python train.py --model="contrastive image-text model" --horizontal_flip=false --encoder_patch_size=[4, 4] --encoder_conv_stem=false --text_encoder_width=128 --text_encoder_positions="rope" --momentum=0.85 --orthogonalizer="polar_express" --epochs=12.1 --decay_fraction=0.4 --final_lr_fraction=0.01
Rows from block 3 of the text encoder of a small contrastive image-text model, named by matrix and row number. Rows with one number belong to one neuron. Each number is 500 + 40 x the weight over its row's rms, rounded and kept within 0 to 999. All counts start at 0. Numbers have three digits each.
After each neuron's rows are labels from the 100 texts, of 14976, where the neuron reaches its highest value: "fires on" is the input token at the peak. Only what is clearly more common there than usual is listed. The data: made-up waving flags. In brackets: how many of the 100, against the usual share in percent.
# fc1: MLP up (text_encoder.blocks.3.mlp.fc1.weight, 768x128), inputs 0-127
# fc2: MLP down (text_encoder.blocks.3.mlp.fc2.weight, 128x768, transposed), outputs 0-127

fc1.84:487512514473483500537458490547509570441485563472495454453539558565498481489420442562522538549408523474501533542478480507602513447527465544372523466512486416535523508526445444488476561493474531519499456495455491446471519463504512500512503474536502527447517503541480437474568559554424505485506530537536508527488444533478500488533540434488446515555540515442553475546496475507501570551489
fc2.84:519587495474546493553424539480569471495522467502514481494501525517420514496456587570488449502495467499394472506540477410460423507451558489527503591457498566468473494505517520590505535528551465499502482546475531488513469526442472477445545531484535505466457507520512530505539526440452566456506465489478533430546464492429529489438432534540540503531513536537505476482516546553548469460475
fires on: "green" (100 vs 1.7)

fc1.498:467448495513593569500444502467463474523469556487496452493506470517510504460453527487584483526491536445400521512530515505509570417575466495470530497547460519530508516485475538454490414487497483521424477529438428532490480497531495494490440506454513409503513530479564437523588531512508514462530468475398542535516426498515524484505512457478538503558499446559520547496482564546537563486515
fc2.498:555427519478543514533503443540560532588506550416510542476496529441527507575499522438497504442419433492479476490426535474492511531504538443544501582471516475464434465442556561533478537519450457426500453522488484523534489528566494455507534525467556531475476527539547476491515529482432497535587513528530475431495521532516495482472483556541556544551500546554510521505503518473438517554458
fires on: "with" (58 vs 4); "and" (19 vs 7.1)

fc1.353:444468434489429462614457504483507480475528530450541460509519561432437533568536563505458439496491418534509459471488472474559504463474552538512565467480571488544539481474486516449549458476511508518517503483520442471463459437435570520481464553484482487521594525521502498459558498494512458482432548532512545495485477546514488549515515515517487521514582561507437530475475579471488499448546
fc2.353:446405562454487459521464456497421492491457441529431522456441530492458445570455520493479478461470497459484524478524486562471508461547448448442452499556538511508514525421475481472485497478433461551475555454476536537519454493491525525456397454495536407495463493461501529469492498481465542413496490492462531538461496464537546571457516508489492578516438450476475510465441514519502542527553
fires on: "black" (100 vs 1.7)

fc1.751:501487455447514499493497447560522505469525503497475507443479532437447515535565480540550494432554494545506512495471509543428592524505448456480518542493460432442522492446524415496532475402494555455517519557536490515535455420469586569532519415469539498510484439484496462492537494558459420478466448528435529506507529526507503489467534493518551522474516541500520520572485518507459583559490
fc2.751:476591517524449568492488484497527464489378521484471498520497445603495507536503526556477501540547558499497468487518412432508526395524542488476550468462452514474487552499481524460544465526470444508565469410504511535492534438497489512480419516552556428430490518502516522508527484462504536443551574531507504451514521433541534476557509538506460538486481478448459487495558506532472495537499
fires on: "brown" (100 vs 1.7)

fc1.653:493476504476519478462493483468450550518524590551520524442487373492499460538502449509481505537509489487496543450466502481482483497476512470456423580448467496537520517504495496500483556429567457484450477551495478456480510517497528518476463522497491471529516567525464430473489552439595528470538553458499536506492533428515479490626580530532474555487460513495443577567473568514473471551493
fc2.653:495517558519502555596402487492439501537527570444553548521483493490568488480534523523495508493504545457449584527522473491559509469479451475510466503535481469560449488502553456486454567486498480494435458397537523544426511552464470487477484509523506551524549542506591478551531451503493480553504488454434447498551486484410511538490478470523498507555471526536498525542512431429440527510530
fires on: "yellow" (74 vs 1.7); "green" (16 vs 1.7); "pink" (10 vs 1.7)

fc1.646:469575423525443543619519458484470451476580535489442532479528547517526501518448494545545518464485531497431516513518509495512402478524533474470504543620457483443468539452519493547473474526474477503488501488479514557457475465503478522479471469515523511595520492363477471448462468523525584472463562491536512443497494477549496505481542453548491540578521526520490524514509539499485508468499
fc2.646:532459569467438475460514542570569489511474502576440509516475476516496474540525530517490460455414498448528504460538442489552520565482439475499441485470492565460450568498474519410472512589453521466510505436495524487593480456486566524516550485485481505494551495545483477464451481512472521471432468469529420491497507449544557498464518553518521452479511512600435499450524461500511502464556
fires on: "with" (61 vs 4); "brown" (38 vs 1.7)

fc1.695:547479581424403444576432502555520470480511519489500578441504478473523488485434452489562478512558467457505477533493572528486486502498552492491536554579515472487562535483451567535463483436465490476552429548484486449464539553483486447411503422537578539471524490490538449463487503495513499482531549530474545565553480522464532482503526536482489492529494520503542509480492441515525443456552
fc2.695:513495494448531503485497496470563537578498484596481455554483539508535524448500480523549496486489513467489505518526507505563522547494457612472538548492587485467474558457475518497395558494470521508502462529480513551550574496559489535478504455385505479499628491483508482485484482550486530509530423423452551487533490490516489485457549506482487498511511480465439469446483464435563450467473
fires on: "and" (69 vs 7.1); "star" (13 vs 0.6); "circle" (8 vs 0.6); "crescent" (8 vs 0.6)

fc1.475:398451530545427527501497509526537509529546534506488489547478578505553487535498434507496442522543426525530502432400479488471437499540572442512542472513481514509497465504522506426477489496553575532512493425494500512447529449476499508494515513444495525521532566501565485518535528503547488428479484526429563494589500503505427539523514458458565567472520531420457504420480513471505504484536
fc2.475:539404469465511501562542495553467512475506494510502526460520472467418475480447522505528516460487576493541518510448497536506541487529479564477488547536437483513561526457476465462467535463506429580466516543511459447529517558456493476470445407513477412467433446474460524403503507523473463513429507459448499516579464472484510510504454509460474498450452448500539541608516452506496542467504
fires on: "black" (100 vs 1.7)

fc1.24:445532459500506521474467467517516377536517519467523468529536474525439449541527511467511475481535531492519474490542483481512477472568486478521510541536472499514419532479472503484469520456531461479518513566492487481503535441463533583503501494416513510493510593502510528509504421523585509444419513488653456453516438510521534418484482523556428448519514518541486503514457497490566542560534
fc2.24:512548517531453469456552533556506555504484509594496491548544526432512532484485484454509541500493566516509491458491398518435531503490448512503454511523471437456583532504466557461525533526560517593479458478507452503495452526454479513544499435578472480504466559549473551458540564479531438507451464549508429532496485507459513468500553487541520524420531560549537445483460552499517528524430
fires on: "purple" (28 vs 1.7); "brown" (17 vs 1.7); "<end>" (17 vs 7.6); "blue" (16 vs 1.7)

fc1.556:533497512504525585502472556497551495500469527475534499551497514417538477447516460581532506582454465490523497472549554477564466514519498471473509468529446476481527606463477430500404523475549541499466503474485434464498426449458537512496503462493573471454480542513515449503504487463566459506414480520500537514435480504547507488459471530456438475490507566494555549550466532533530463470603
fc2.556:490484437495493514507510475503559557443487477473532449453466482527491509491499498410464550472502458512512545509429530521536548457474526558391469520574497470515592494452544486553477404421454520547488475483443543492544535507537517481507527517519495514578551492516488512571505557496445488483521519529425463503513439505580497486562500492427414513527516447539510511557540532542522468562465
fires on: "and" (78 vs 7.1); "green" (22 vs 1.7)

fc1.572:465537515473518546513457518465521484497456468501483504533489494448537562460489533467517519460561494465533512463544479528475470443513484479491550506504520523528485441457502572542527519431451416494482467466449535553410505492449572514474558502563475570514494506504533459504584526537619456472503377482533497581509515482527441562487505509512509465562473490494435499478502562430547425504492
fc2.572:589573492518531506457444511461450561487523435574549465532482468508508547479469499457507558516490502527510524478521514484514511607481534493589489475435491506502406442621436415497519493484483474482459426496489538501500530586461502475441458482474541497507484583524464434508503563463545477442476489460483463500516494464502488571501465553498503482480500409523509521474488521453485461497510
fires on: "yellow" (100 vs 1.7)

fc1.133:450562425500567518520489496482424455483492505484521529506513516426478546543512482504545532483510494501545516474439434476523521430501482578514521546520481545557445580535507507451509364445512530418534506564544516582491507492490480494545525525585465487486507487418507486519555423432509465503464556551499473460538549555451541461486520488459502541491447499525489449489512502554487549478488
fc2.133:493519581475482475526498508459465542450558378537486471446507581441486514492538469531496529604510474576507513460511481562512501488457558559494469460516469516480501567553487499527473575467538496475482570459454524478504517538478418516525494597438442489531564525532487490539501544552530523564564482524517492457523501516528569460470465470540538461459459522564502500508485465523547485568511
fires on: "purple" (100 vs 1.7)

fc1.311:396569469439482540485488484504509491531449447538537582427520543440519569533593481545525463524483470544527522479511458483475511528500492577461469535435483440492451512427569545546507466516551533470455482559534530517481488458525515490539575560548513523486513463473458455451539535408525496498483515462471520447490497475478500433438564487514556503458576476562502498469461489522512489532480
fc2.311:454451512546520515536538508509534505517400540507504572450483494480462548592505478491552510581520473545552452518470469555462504521456486557495444532507401531406494479505533528571487535486497458440485514516471454529471425536488529550445519562466464503462466504497498480505470456505500473549545482522564510512497550463571463465507512416494483457474519472398550534502420523500509486573531
fires on: "purple" (100 vs 1.7)

fc1.46:493491489422498458465544523541402495503534486513557513491523474487513447512498499533482481497544440489458508516575579507499536635529511532518485437517508475547541477478544537449504387506449476488527508566500551487506473563548454537475520441447542528552489540489431452467481482520515442470454587443446522471471502465513473561532482492499584476523535495489533523435420530511509506477533
fc2.46:441406512492475519478432484586548486561433439476491422509499499497497555432496472531481511456431488480574529482462475498508514464517523523505482497483426524547523514520610496526489531523457505498455535467505423548456490526404503438498462492484445549542531511512487536484509559482451470490475469494516511487478506491541483463510553515537469527503527594530362487524530521416542464481497
fires on: "<end>" (39 vs 7.6); "purple" (12 vs 1.7); "circle" (11 vs 0.6); "ring" (11 vs 0.6)

fc1.638:438502507477531548492467526487506506489458566512411610465547489486467475463497477540470543518510542465506579475511466488461478538509482553508462479459490499474563500528524479482451570567492479520466532533443521469465526509521596444543534547504543549551546422519527572492511505458485511504454554481482465497457428506467534459425447433498534545539524507473484580490392456471539453461521
fc2.638:466471521430493410473522529499554530501578407495486408501483504481471559523535533485538492536512523441455480542510496483536508521536555480530542455512463520443476410517530530471466512492568530530432559489470459431482450463518475511580503590495514557486473525490507494494528486462474495501504523568610531532478422417527519466515505475553529502517548556492467521474460458548454437472525
fires on: "purple" (78 vs 1.7); "white" (17 vs 1.7)

fc1.164:493543488526516487508473518520476479537433558471400522456468488514453396511585516545493384596451522524505540461553479521485552487573471513468476546518504524503536495555524511454480502556486465452488504527478459504494440518542548545546522481509563536533499525453573466501431482495465571457564521485503547473515419455512478508518501512443545472459449494492514480500473518463431561503421
fc2.164:438490525433424508542464465525533549527549490527471482563520454485470433432621557438546478440457496479508482466574490466496523458539572443477534490493543459546567467441515505473560521490523488482506499501513562477528449507479494547523539527499543419479491510483553553476545569516505479489543504490437525458472553588486511535517464537500548502549472573528532451482487487555428536515483
fires on: "yellow" (95 vs 1.7)

fc1.566:516450497490538511590506501513544535459547493535474500431516476492545445494480464583467490536522586605485514481506469493467502481467498496425536394510477532517561508481472491531451469500590503480491450508529477554488606553525456508520458427483513460480482497469552542475468483491450569462479500508527516465547428568523510570432465500483440438515453465522503518529499540478531551444542
fc2.566:577511492476539476497502523477477534574549537514477476532518530494543513488471540534488537549548365518481524561519537502524458491512501582522524615477495529527512530506507565465509478518519471506490569475500539485467502476510450454526505569475501414504490513429464522540560487510546520492500527492546588572483535549495543413525570512557548476509559476421572503521577501502547537485501
fires on: "orange" (100 vs 1.7)

fc1.620:463424511442457507503464512527502484500522529420439560426496573539477537483549519482600470473443463495491455519481538558525443454554496542564533495420427501497470563541504473470480611523483497468483472400509445501557483472586527556486516542474551497462505534504556450466533483506517487523494538484475516448476557475562546549521491486473493497525517519478510479493454476460525582485461
fc2.620:510536537483488482565573508508541578449524589467540504505551506521463430551517501551456500459537480456506522514541464519581510477475472495601528438563468515519496468519552475501521490478544529520576548454511508488470510465479521523475555535506472486509538481476485535578482475484498591466511398442381481454499497570480455548502496483512422497476479477512496479453487476425554487438522
fires on: "green" (94 vs 1.7)

fc1.152:551455493614506507515559480546553492515511543524572528537430515487494498497464390475520490390490491474485503458479554594492542474486497512482571495540451561501471543429494528530475490450484493546484475487504454498522502465534469510500468479501508515441488560506478504541534477399497477500542529471400489526488448573465487550507482458440491520495491462438553486561508495408546503552524
fc2.152:523527514521504551483516505602545456534479490559527493512518495483498467403562514473477413495481441566381477579512535469543458464514567591525558516475487537486534523453476495499485465505548518490485467504510465537497548571476544505555518513478492485518508481553462447541502465513549455448431485566487517496456541482481497398481548510485443560514466491597481552494500530498441527492534
fires on: "with" (100 vs 4)

fc1.708:473453515490568544470546561505461479462528490395512484505547547530541453569532527548527612470530504518478509458458513490458445476433460511535672529509495518567485508506499428491545525543468515422484486462495475480510485455504516523497502478482468450483467503536534474499500450471441467545515432473483523416516489452500488416511568550528534493501508549560529476499525552509517496515496
fc2.708:475491530530526526452578501505492522525498519442504504499540508610533478513513510461525464465555420484533552422449493501558525477485459556497553512472513496523586547543478498535504516470583539496465518484521546600466498489553549523524558531490425567561522470479544469518506568461460433526533535500562547507492534566535468488479467564513478441473479555510603510448516545512494451535513
fires on: "brown" (100 vs 1.7)

fc1.107:539469534450534467528476557531471525475542518488485490425469496498513523531517519427453545543488555436471362557536534561549555492496546459493461479498482519503477543492476495459449500545502541508509462542418425512523615481499478497510547487474517497569522508489414547464504544570443420511525501469461558495475439490467468507474526515576501526464584474512483477494540468503451550474515
fc2.107:455545448480576524470487553527507450427435561504470492551435481558513507568547521505456458466514524434517469474500577580455473483513488513524484481490504499492541490536575460450477532503519486454405525613483465484463524524436527475493451471467546521491521511494460549452504464441526540562463494449458500474543493500422497514517533442544478555451500525514467494547493607548540455484498
fires on: "a" (67 vs 3.6); "with" (9 vs 4); "circle" (7 vs 0.6)

fc1.285:491469485498497473515489533458457461521487479459455522495470535537570598434514448541504502506458517511493474484498539515472500455430512398544552470541506448503541422463505512476406466578558498504553475431486556434468546445467512552523493474483573548550416518539502569417488503534498454528514520488504432496544451505498494571530520479546525513496537510507469519456579499522578516462478
fc2.285:526502495493476404499519490425506577504535566556492534490491489505473505498566549526537505597464533480627484477468456487555451521572481454523447512500453466480471505571477446460544569481466480447572524591578479453465544521451529529547463506521448501503514510466502465470526514497518510506508546445568493474464535586458487525448457454462560475483495470455492434480489515512488516495483
fires on: "with" (69 vs 4); "white" (20 vs 1.7)

fc1.232:499552453565552502501456565472515489576507549428507481522476614497529450498484476531502514531567497544506438445457462510500500522531548474500563505457465541499453459485539545539457450510534481553520495499512451424429519466488516513469571496461487545471513590492415474462546505501499489565478565487447420469507465483421459550451533505494566506498508507488486473529511453508495589499429
fc2.232:467515507453531483448474563443511490545540549482454521488469474497467550451470507528521490544509494461472462511531479528466500525558504493548483547447577486506460468586508470448537591557488550467593417510529555468412477471480488428543473491506453543396498504491474436523510509515480494500509544464495523454470471598458538574522498482569524552527533446501530419506477516478492507485427
fires on: "and" (83 vs 7.1); "blue" (15 vs 1.7)

fc1.83:500391551509515492529436513460517487464482436535466435503515427562492496472482457477553497490489467470404487541533464547486491522548466520403529512539486495546497515513529548478540479506496544549467488534459478490493472478534446526508475486510515480451547536527596528467571492547549462506414455496484538455594478539445523478538532496531551601538542496454505529462431492532445557524460
fc2.83:573432475521527549517552414577482511505504550519490479467475558522609577574494581504486475574467454528496512460521560436479548531514500458532503568495410486487483519491459559517511479511501488457522430533452490498525508448498502482489549465473511511539489580420530480451486512492509516513543503556510513491428435559498495455515491558524560529577532534569519484539550499525510524542510
fires on: "with" (100 vs 4)

fc1.442:485512488507523546522522536574471487590481490495538497476543568406551463468443542482430540432462469446505496520457509517488426543551471456480553551449499467524541520461488490466471520489530523502479577546501470439459517507502504496548458516524528518503513448472538606558554478586482487531441454452443480459528521524533460483414542468513545504497452556484523452512526529433449460557469
fc2.442:458514556448570472430566460523557482506480525539508445535502501524528487475531506481561582503466567445438498466462531494540517435530510513450470442457513478489471504539542572512435526510571498425487423501433437589441516477441525454474433517467462503498513528503519489477466586463569482515541510428527528481493552434507474473524553556486539476493471514472469517424455510522480505538513
fires on: "orange" (80 vs 1.7); "red" (20 vs 1.7)

fc1.519:500533493518517443495444462420505497455599497442480502492497474411404483472588482561456511490521480532529511528510514519508559500515482415488561506542452576536531486561554487496524509581484504496492509507522494455407510408500547490463432494439568534488476484504500505490385537478469498537519545492468553547520446501521475528559426512551545485480524472428529500528503527489503532496512
fc2.519:480403466456454430414460488476575492531522466491475498551503516532575549540483495507536505539546483463576559457554517512473566475504499522559540482494448458501463511496424531497476458486531487471520532522447545555497494479386550479479483545517479557529502494462400520456567529519539485526498466502494516408511512486495528493515488445453461534498531540500480442500490478633457505492521
fires on: "red" (100 vs 1.7)

fc1.341:477499401458505445458459462572499500475533533514481533558476479475574474486518428457505540519540490486474501482507536488517449507488480517495497527544455534570576505451540532505499454500491397548474547507505504459493469527466514503461431503441466458530490508471482514521539516614489480439530584467475572501459497465542510485414539506496529585524491531549491529476606504520518425560442
fc2.341:479498489479581528469489598467447465504499408571547470490564554508553533447550487537499492445550447516505460534439534462449453489544461503543508485460486464540448556502525456494530514487468484456501509476451576535502466463567473517525474505499511519424567457476461449554461552551516541485467500490419545557460516573522508491441561511455538565476487507555478520455491484497547478507423
fires on: "and" (94 vs 7.1)

fc1.705:503509497505475475576493471478527474525500458521557615563524504444548464510468482476560490473467463535520505507530556483503553498499490473544485431508447426483548540533511524433547442505499490494504515547478484468434508559487540456560402541526486443517567536541517461458529501529557528475556519506446511499525448392514535465525433510474475546500391510519506549463518496460417547527469
fc2.705:458520428533564554506493557551519493578529520423508457471517497506538494497472425456515438487432535467428530540553439520504489497515515502524526530505526503516505539494419530495458541476502562499557530453460561506439462468568609508494447499510461535450453500510518491503455464536488446461554493463569471538557444569518520461530515571530439482499479518445489532582520468547441480476493
fires on: "purple" (40 vs 1.7); "red" (34 vs 1.7)

fc1.458:443437495501451592481484432552512519499527452424518517541474490476484527526518516481445457505518515491467533468515421478549559435514536475533452519493493511533429574577555554473515566486461550542524516505476491520525509474509489472455454531442527470471530513538597548529529426552547537543428527427465544454452498543443466464487507511529410549448526490505545491557530468480515494452499
fc2.458:529479496492579398494562540484526463487493522402545561465428477538528505485542476563579541470533464479486464506534544473536549534497547443466518542494564477475521475462453488506472468504488489498504518511531512505478469506445464568574554541599494545494518546549518468501482492504502533505517502560458408588500583551494458516536459496481584544568510461489459532471458540489495471533459
fires on: "black" (100 vs 1.7)

fc1.650:533463458478558464550474497502510502526482525536492528497438486435521408442551512497456475518511456484476529487480604453484421467480504420528541477445487456497535532422526539539511505502484433469520505551472499403540542546510477492439462482429487547551552494528525530517484519555542550567439514451494524526508508497447540505461517491420462513546503476474528524545592546509547466595510
fc2.650:448453526441508502442513475511524489498497445554489493489489522435579544494526511497527568449442574511535535548535494463599521575502470538519409506532463537577463517521552510488459541479534453517552511541507479605478527516492506558496488566515518515547452512472487513468503551517449524527555487445421531485507604479490499520484511540479576527517462481422417486451449511461485500470493
fires on: "and" (95 vs 7.1)

fc1.117:454520522479506403461500515477428484542520561544432483478523538542567541473496485521576488446466480548535509505481527439396503541492532528471493538585553493416578498517515489402486533485496570517491591467496506430495520519479522503472519474486565495470482513518489543563441532521485481441485487487407562466517440537511513517439520487444470488479490548567485559529462470509469519523510
fc2.117:474515500445507521622581426471561525616540520408501540448525526500448453509463491537512511467513494471516548553447509509570446437545488523468477552470550567492473522456442491504512477479511458542473475487466508555504514467476497549487571429558492441504543443485531487425502506495512469544540493532501427583466491495559535497572450492488457517529511491469514471518532468533500452513489
fires on: "a" (80 vs 3.6)

fc1.436:486457387512521549525561447556442467492578538427506504517461519488468547521496470495501493468501513503563475493530413500501563462522479536525481464483506504559507583467514604409458423500466527444484527525555477516522506481512482525478475538466524557485457548510464467474530504510540526452470502474587592483492441491460455502510530474556423497548553518557521466512459506431548506474474
fc2.436:498529590547504548466521497446512574514384509491512465469536546545519516433502542496493541515520514532419462475447417516483470578536454502467500512491469552453420534548561429549516540510562419474456469463457478489544510565489478521534499473523429453475538532482521509495510469455479490527553476545572532541542567523517486511473502523452548510493513500493551513483557562520554571516469
fires on: "purple" (43 vs 1.7); "white" (35 vs 1.7); "grey" (19 vs 1.8)

fc1.667:471487479538462555496486425481465538525418498480507480497582443446514496494509457560450572464512475518444521467490592518544439470466538499521481442563474475439485493476485509490456503593482508496551474560481506484515527516507547450523508479472561527465458469577503538562451497514635449522474437454572458494462514542534502547568484497480508495459537465554481552561511506460463472490530
fc2.667:545492489493460449458519521494542492553515523530493506478408458507495515460499450522516496535477510455462507428531488494509537474481509506562504556491473634541486531584455474493509430558468500485487522488463504465511445563516525457509451485464476507494467474541460486522507495483499509512532507514514529394542470561454388500485514372528516433487489544501561499498528532481459473634545
fires on: "red" (84 vs 1.7); "white" (16 vs 1.7)

fc1.124:477428490482494493511566503465506441461497463472491539498525461509507505453471517524571561601550472522538541486554539412523543485493476494506541514421507473586566490460514454503532556410464444483558516507518445585497592476522471506409468521471477522487512490482506426467451510489467475473550461522500422551501486486477559593513490467480539481551489537493544532529499453522463540466466
fc2.124:479447425546547534497464478545488482599500533481496520491490579551538492528515538526472510422482552506450535535575519524495441508509520499459493421542481523511467519496496558582531479514532526533449480546541457480530476545507525481533506482479536459475485520524534514520546581499477497463491480525487474522561478537569485556452537486535469505482569413601481463508447477548596573416547
fires on: "brown" (100 vs 1.7)

fc1.520:526486485460553586521452419462503588494502526468463537434447463475521500474470486516569488418457499469515510445521383475484610438483498496523504464442525489541502508510502520516526480503452454524473548518487494504491534502523514557468559562588565509450592523504438552540444511516529471561461419523483483537437502493547478564474472490465492492495549492465460533470505510518529469548495
fc2.520:466563526438514451527495532517499549503575476486446439467478511511597479506493481441495455501491464537458525456525428484542454510515419576545439571429450541474591455507487455491554410474480519471467557468517480485438542555495554513526598483579532503484468458472517477511506460539506452443435482469500510504506481511462443527495481588514499511500439495501520560535497544496484494493504
fires on: "yellow" (80 vs 1.7); "orange" (11 vs 1.7); "white" (9 vs 1.7)

fc1.571:480475454487489443564469510608396506499514485508470501508439541464579478531449514439449463521545464489511439479565411572456581492487460487550480505488540526518490475515517568498495499473503519545527550462480523557467496535479464548415509535467574582457530524455531528543503506460464420494491525501538462480423490557528512524474553502521526476429501408513483492508485498531542497521473
fc2.571:557527466449526521497466457520519537473494546537490485478542513536534608485517412483537506521485475536506509455481522410554464468486526528485397521440462488418552519530579494482498464484447468432466554503533512453475603507448520453545548482555515519456532514497518470518485436509537559581473568543559513520465468425522511513539463534500535456462502544491506499465525490516573506501561
fires on: "orange" (100 vs 1.7)

fc1.245:398410427442498470574497413550557456507476487445489508483465470494460476512505533529497588521463503450456534546525584477523488445517434463509497553522501532522494486498576530486500495522465446475467526592523514475459495571522469532465503452509557513503518611526549503448549498523531564517491485513513516507509487523470514453452499480479457532540463479502501485605478550471446456525441
fc2.245:525531505530535554395492539574499464508561486526527501457535542482581515453557453475563481428504428422502491500504471506514476569560509516476484527468485436491496489583454519433456518462600535547425508548463506470531543476444516500513460490477528508522506507471501514509520530556551514452452530484506478553477469474468540432474583514447561486516484507432509520436550486569506523451539
fires on: "and" (78 vs 7.1); "with" (22 vs 4)

fc1.302:508497498461569512526534524537447530499500485464468545500532533533577480508430466577482487548429509548493411565532473504451544550570519503492521508533501565419468470497448497572484528490506420461479506492555510511492491462475504540504519481498534443455554561505504603442487487498482506450504479450449474521516450504452552536409491428599513469474472520483527511515495484465529554430432
fc2.302:507447508477448513509430513451505506485536481504477483524450513490491481479482499461525479438525518417604558449457523470525493425456492563485460453511427404506472523483480421486523519563504536467537533582565525431508520459509524512462483572473460507602408468511510499472535423506510416545504532548570521542482513530515446516468512531521495470536514534510477487536555503457479461474555
fires on: "with" (100 vs 4)

fc1.629:568448550549518479586461559553502452549478503499458539451520537507481534537463412535455541483571426475465524509470495551465532522509525466499458461495495470508497490532585515536571486493473574507513533505491519511465471511492528490542477499478471447430544483512616484451489522502465496503525445539465512540455487527463495491584505460412487482501463424480444445597501425463471531478536
fc2.629:487499474519494508496526437461502491467481566457533514539487559511509447505495464417509543501524494459534508498460500490539490518464521524386537549428511519508524518497457612539446499504505550544510502437530567420515494473503403463522515502503532492504523418461416519471521534532489539532537526469560472561590498442498501448495434547549489493482546438453551501548529526468505501605527
fires on: "<end>" (55 vs 7.6); "crescent" (9 vs 0.6); "flower" (9 vs 0.6); "rhombus" (7 vs 0.5)

fc1.216:479522551481490545475534426526523476434548494471538548490486481445520539517470484507492529432506546493463585486462523521502455460473481517496537501496448467546514475500488506531492491493589476448547503429495473388488535616474587509464466531488488455530466527477461518528513537474495543469476515508524526529523645470454449539469462491452470477516498528551475533492405496506523614483519
fc2.216:586497545540479511497529480481452497509505488420450518496485491515487531544437502528452457555521486532488484536530562510602451411537429518434529501504537437569483471569514562539495502465569472555478531424495490457490543562506495554514455517524395530553541471490515494511478492462499500522513498579464500511495534473437482475500563529465549462517482491518503506554431412529536582497527
fires on: "<end>" (32 vs 7.6); "pink" (18 vs 1.7); "crescent" (14 vs 0.6); "circle" (8 vs 0.6)

fc1.597:504505418463540484504499492581505494502501480503465482517506473470464472473506499573554480560484503438470577478515510509471459506487545513563480485440565541504582457505524516460539654520471492484513518454532472458533495486493517476474410466444501500499539392470433468545506526450466447466485595527518512503549493493531469549426601478561488518524529466484529507503540516507452524465459
fc2.597:403531484501497519572437509532438494488516490495494532559484440461509532492517533473520447462504509459571468507516505490511578535477528481470449492496481470504537537506618456426511494461486431528473469548486513514536516433502453508598459523437545462472479533462542537496510496552453509482488487512546556458383503531515453448515540567479488564565556506566469547472444519463455536532504
fires on: "yellow" (52 vs 1.7); "pink" (48 vs 1.7)

fc1.499:505515408513548516484508534554543508488428483493428589482493564518516444564455514410513497536520457519492477494523503477454483554511389535586536530562472553507496520489479485483497501482517516474528560523547575477542554570453539502489409519465451493512501511530518553508512502543478572507524439415424477452444477470457492549490501524449475442508435516474478511570496496500496491493454
fc2.499:569496541434524543467528446460539478518455432487509453498513483432511553477501426600477576558518476502487522501478489462525508451488477474538472463456553453532499399549499467556560465511534550505483512518452384530459437437525417465507505544521490524533459533488471503545532477503492459507446559556552515516491482551483480561546505533546477520451508528503469490498509554602490495522468
fires on: "yellow" (100 vs 1.7)

fc1.754:462543472543500491489559407538453536514517461547542489541486477458507496529554531533528503529494542535470504526493550586420498554481510540426514434495518486464534468479511447511516480490512502501524351461505489496493447430454576506539429480511507547440540478506548565457501542488437501487535421548492527490498462574483491513499542475427477467529526526491548557428533460471569504467508
fc2.754:536470558459469500482451444550539424503527557469495505477519450520478520434469517515465521487512527452451514453489425447536490417598506448456513464553515547515453468518462571460577523470455548486544495430504589476498553601527534511566493463510476505564492483514509609473490474480435518512521491486519509555503484478520475525507472498519543491504477533509494568589510481405503485482490
fires on: "brown" (100 vs 1.7)

fc1.221:547452474467551493496432540496503507476550575475480481438536509591437476532540561509510469551535562555446576535541504476586465541458530523468492527569419494407487525504488470498513553506437461487494516565498424515483521468505566528448469406452523506570467443446452537514544495517521426486454449510475470519522491464512562492452483528473531444480480490538511478496491516484491550520480
fc2.221:467486512500451515414445505467455513492499473556374550538541470568458534517511499521471493419504492458488524482454485491452535553557498424551484492525515515442491559548511544527558486452502488576509521467467512493465468463530462484464494511516526536476479532446426454500449478550523491422506491550482431491440446454459506461479573492525498531483462451431551500457449533444519491423574
fires on: "brown" (100 vs 1.7)

fc1.118:501500493511539464599531457450462459461485506485467539488445495524567484497472439504555468521487459485506517566532529457512495582492609513428521508591450513467523514472546439456448441457513430508488477522512503467542536493479521414532449451489493532453560508508439434495510470481496421469548544458473543539521500519532548498480548558468512502536509553566544525437483511526490492564421
fc2.118:487528460522434538509470536516467458508557462536548488542525460480538490430518566488470516444543486546543505456458475439515433452508476581554535495490511485496484519470498480553448532501563515532528501491466601504528575568527499539513534504450549520552468453417555483555475525593465576501504532532399479488542489443484525491522614506446501564498515521490496561483480531506469479481500
fires on: "and" (78 vs 7.1); "yellow" (14 vs 1.7); "with" (8 vs 4)

fc1.652:576444556457470487548484506504537435499415465441476470478586474504513496485496496528456519507509456531475536494552481517483573496614463480486535600452568493550465474522478504456473528495503554463482484480452470486469453528436510488516500441502563466469545582498507547517542492474481477536507538519504582514507495469482450450551566490535582488422441424538500458563508546476538483497481
fc2.652:491519452506494524498545502395485464553405569440563504524477576535476520531489466420527406454533452506516504513507579494535505517557502416502546480505523537477507467546451481546483477416464477584478445537483523542518474503522493495541513409455557498522530490442492480548500454474519585449469538492464491561506499400532496535502529565475513515466505479495526464498427491514512493529512
fires on: "a" (21 vs 3.6); "<end>" (18 vs 7.6); "with" (8 vs 4)